From a checkpoint of a small self-supervised audio encoder (BEST-RQ).
Training: nadamw at rate 0.0011, 7600 steps, batches of 64.
Data: trained on telephone keypad tones over noise or synthetic speech, 39062 training examples.
Rows from block 4 of a small self-supervised audio encoder (BEST-RQ), named by matrix and row number. Rows with one number belong to one neuron. Each number is 50 + 10 x the weight over its row's rms, rounded and kept within 0 to 99. All counts start at 0.
After each neuron's rows are labels from the 100 clips, of 14976, where the neuron reaches its highest value: "strongest on" is what is common among them. Only what is clearly more common there than usual is listed. The data: telephone keypad tones over noise or synthetic speech.
# fc1: second MLP up (model.blocks.4.mlp.fc1.weight, 768x256), inputs 192-255
# fc2: second MLP down (model.blocks.4.mlp.fc2.weight, 256x768, transposed), outputs 192-255

fc1.341:46 52 54 58 48 50 52 70 57 58 62 52 50 50 52 51 49 49 56 48 62 68 50 51 50 57 40 47 48 35 50 48 45 42 47 44 50 52 51 22 42 32 51 42 33 59 75 51 51 50 34 27 68 45 31 37 50 50 49 62 33 37 61 68
fc2.341:41 52 59 50 45 45 43 41 39 60 37 47 37 45 56 53 52 59 50 65 50 54 38 68 51 31 53 78 50 52 51 55 37 57 59 48 54 46 55 48 59 50 45 39 50 51 50 49 48 37 47 47 52 49 60 52 52 44 55 44 41 74 40 46
strongest on: quiet level; speech; thin (high-pass); number of keys: 7

fc1.5:50 34 48 46 55 57 48 44 35 50 28 49 46 51 49 53 49 35 67 51 52 47 51 68 30 48 50 56 35 50 51 49 42 63 57 50 57 47 75 30 84 56 54 51 55 49 47 56 54 51 54 51 43 50 52 53 50 52 62 46 40 43 51 49
fc2.5:51 51 46 30 50 50 63 41 52 50 61 59 43 37 57 54 50 49 36 39 44 02 50 52 49 67 39 60 50 49 43 41 48 63 54 44 59 55 50 51 50 52 47 50 50 49 48 61 51 56 54 54 70 44 51 52 51 47 52 50 53 50 52 50
strongest on: quiet level; speech; thin (high-pass); mains hum

fc1.303:59 45 49 45 27 41 34 50 37 50 51 57 47 57 42 32 56 51 76 35 45 49 36 68 61 51 43 60 45 50 48 50 66 30 42 50 42 50 56 49 45 50 52 57 58 48 49 51 51 30 60 50 56 52 51 46 65 36 51 59 37 54 47 49
fc2.303:77 35 47 44 61 48 38 44 49 66 50 27 46 53 31 50 57 49 49 75 70 58 48 63 48 51 66 60 60 47 58 56 47 68 57 37 48 50 68 44 50 35 48 43 54 51 66 48 55 56 48 50 38 53 52 50 40 62 48 50 47 62 47 50
strongest on: number of keys: 9; quiet level

fc1.534:62 47 44 51 47 45 38 48 55 45 44 45 68 16 24 38 47 46 73 50 51 30 51 45 46 65 54 54 44 50 53 47 34 50 66 47 65 43 57 53 40 33 58 32 26 47 54 37 47 57 70 53 23 42 56 50 56 38 45 44 55 50 67 45
fc2.534:69 42 34 55 51 39 52 36 49 43 53 55 51 60 47 43 50 52 62 39 62 59 43 25 51 50 49 28 57 50 50 53 43 40 52 53 50 34 58 55 56 26 33 50 58 43 46 43 50 72 42 65 45 57 39 53 50 55 86 46 49 53 44 46
strongest on: number of keys: 9; key "8"; clipping

fc1.248:32 42 62 52 43 49 40 64 47 55 53 52 53 42 63 56 45 51 53 53 45 47 37 52 61 58 53 27 50 50 42 34 50 52 34 50 49 53 28 31 31 53 50 41 36 63 48 53 46 40 56 48 51 54 47 41 44 58 46 69 50 47 24 47
fc2.248:58 38 29 42 50 42 38 19 49 42 50 42 48 51 59 37 48 51 62 39 76 53 37 48 58 53 60 58 40 55 61 50 32 57 67 38 44 56 58 45 50 42 47 60 37 39 49 68 46 48 51 57 52 32 42 31 45 54 46 37 49 61 52 39
strongest on: speech

fc1.291:51 45 49 48 37 39 36 50 41 58 39 50 51 44 41 43 51 51 57 42 49 50 34 52 51 64 41 61 47 56 50 65 51 28 83 46 51 50 51 38 59 46 55 51 64 44 35 53 47 49 51 53 50 32 42 50 50 41 46 50 50 64 50 66
fc2.291:58 51 54 50 53 19 49 50 48 52 59 49 52 49 58 65 66 55 51 46 57 49 49 44 52 51 51 62 53 53 50 39 52 68 29 49 49 53 49 51 48 57 45 46 50 49 48 46 56 41 38 57 52 47 46 50 51 62 52 46 89 39 56 50
strongest on: number of keys: 9

fc1.514:51 68 51 25 50 59 47 49 39 42 43 58 50 40 49 49 51 53 61 61 45 49 32 60 50 49 45 63 44 66 50 75 57 28 48 52 48 54 39 46 60 41 67 62 47 50 52 43 53 54 53 53 47 48 36 44 49 38 69 43 53 67 54 57
fc2.514:42 42 56 69 47 41 34 33 51 50 59 49 48 51 49 60 55 42 46 68 60 70 50 50 49 35 50 63 45 57 68 27 49 58 50 36 60 44 53 50 43 50 48 31 45 39 64 50 49 25 41 64 54 33 65 45 52 65 22 80 60 57 51 51
strongest on: number of keys: 9; key "1"; key "7"; key "4"

fc1.542:50 49 50 50 60 50 30 27 49 51 57 54 43 50 34 70 50 30 58 32 49 88 46 41 50 55 49 53 49 46 32 53 56 49 51 52 50 49 47 20 44 27 51 46 19 47 62 36 51 35 50 52 48 49 51 48 52 51 57 44 45 49 58 35
fc2.542:43 62 47 51 53 38 42 52 56 56 48 34 45 50 50 53 58 53 54 50 71 79 42 50 48 50 55 56 52 42 48 67 50 45 54 46 62 49 51 58 67 40 54 45 51 63 52 43 51 50 50 47 38 28 53 35 49 49 52 47 46 59 49 50
strongest on: quiet level; reverberation; rumble

fc1.691:39 57 49 50 54 48 20 50 50 69 55 50 41 38 30 55 52 47 29 52 50 52 50 54 51 50 55 53 64 56 19 42 50 45 48 51 56 52 43 51 60 30 70 58 52 47 52 48 48 62 39 23 50 52 67 37 54 61 50 51 50 56 50 53
fc2.691:81 47 42 51 52 49 43 26 62 50 59 53 55 51 51 28 44 50 59 49 38 50 35 50 40 50 48 50 46 63 51 53 82 55 50 51 49 54 43 54 49 50 39 45 79 30 50 58 42 61 46 58 48 51 50 51 38 51 69 00 59 50 53 45
strongest on: quiet level; muffled (low-pass); number of keys: 7; rumble

fc1.610:49 42 60 48 50 57 35 53 49 51 59 51 52 44 39 50 49 46 51 54 26 50 49 49 39 42 47 50 25 64 48 49 64 49 64 49 67 32 54 50 46 43 50 52 57 50 50 48 44 50 49 53 51 47 22 69 50 55 47 52 43 67 60 52
fc2.610:47 51 46 54 58 45 58 51 48 47 45 61 62 26 52 39 52 57 62 33 54 48 55 37 49 49 49 36 43 49 51 50 71 90 45 37 56 52 49 65 50 54 50 40 51 40 49 55 51 63 52 60 66 51 27 50 46 52 47 63 74 48 47 51
strongest on: number of keys: 9; key "*"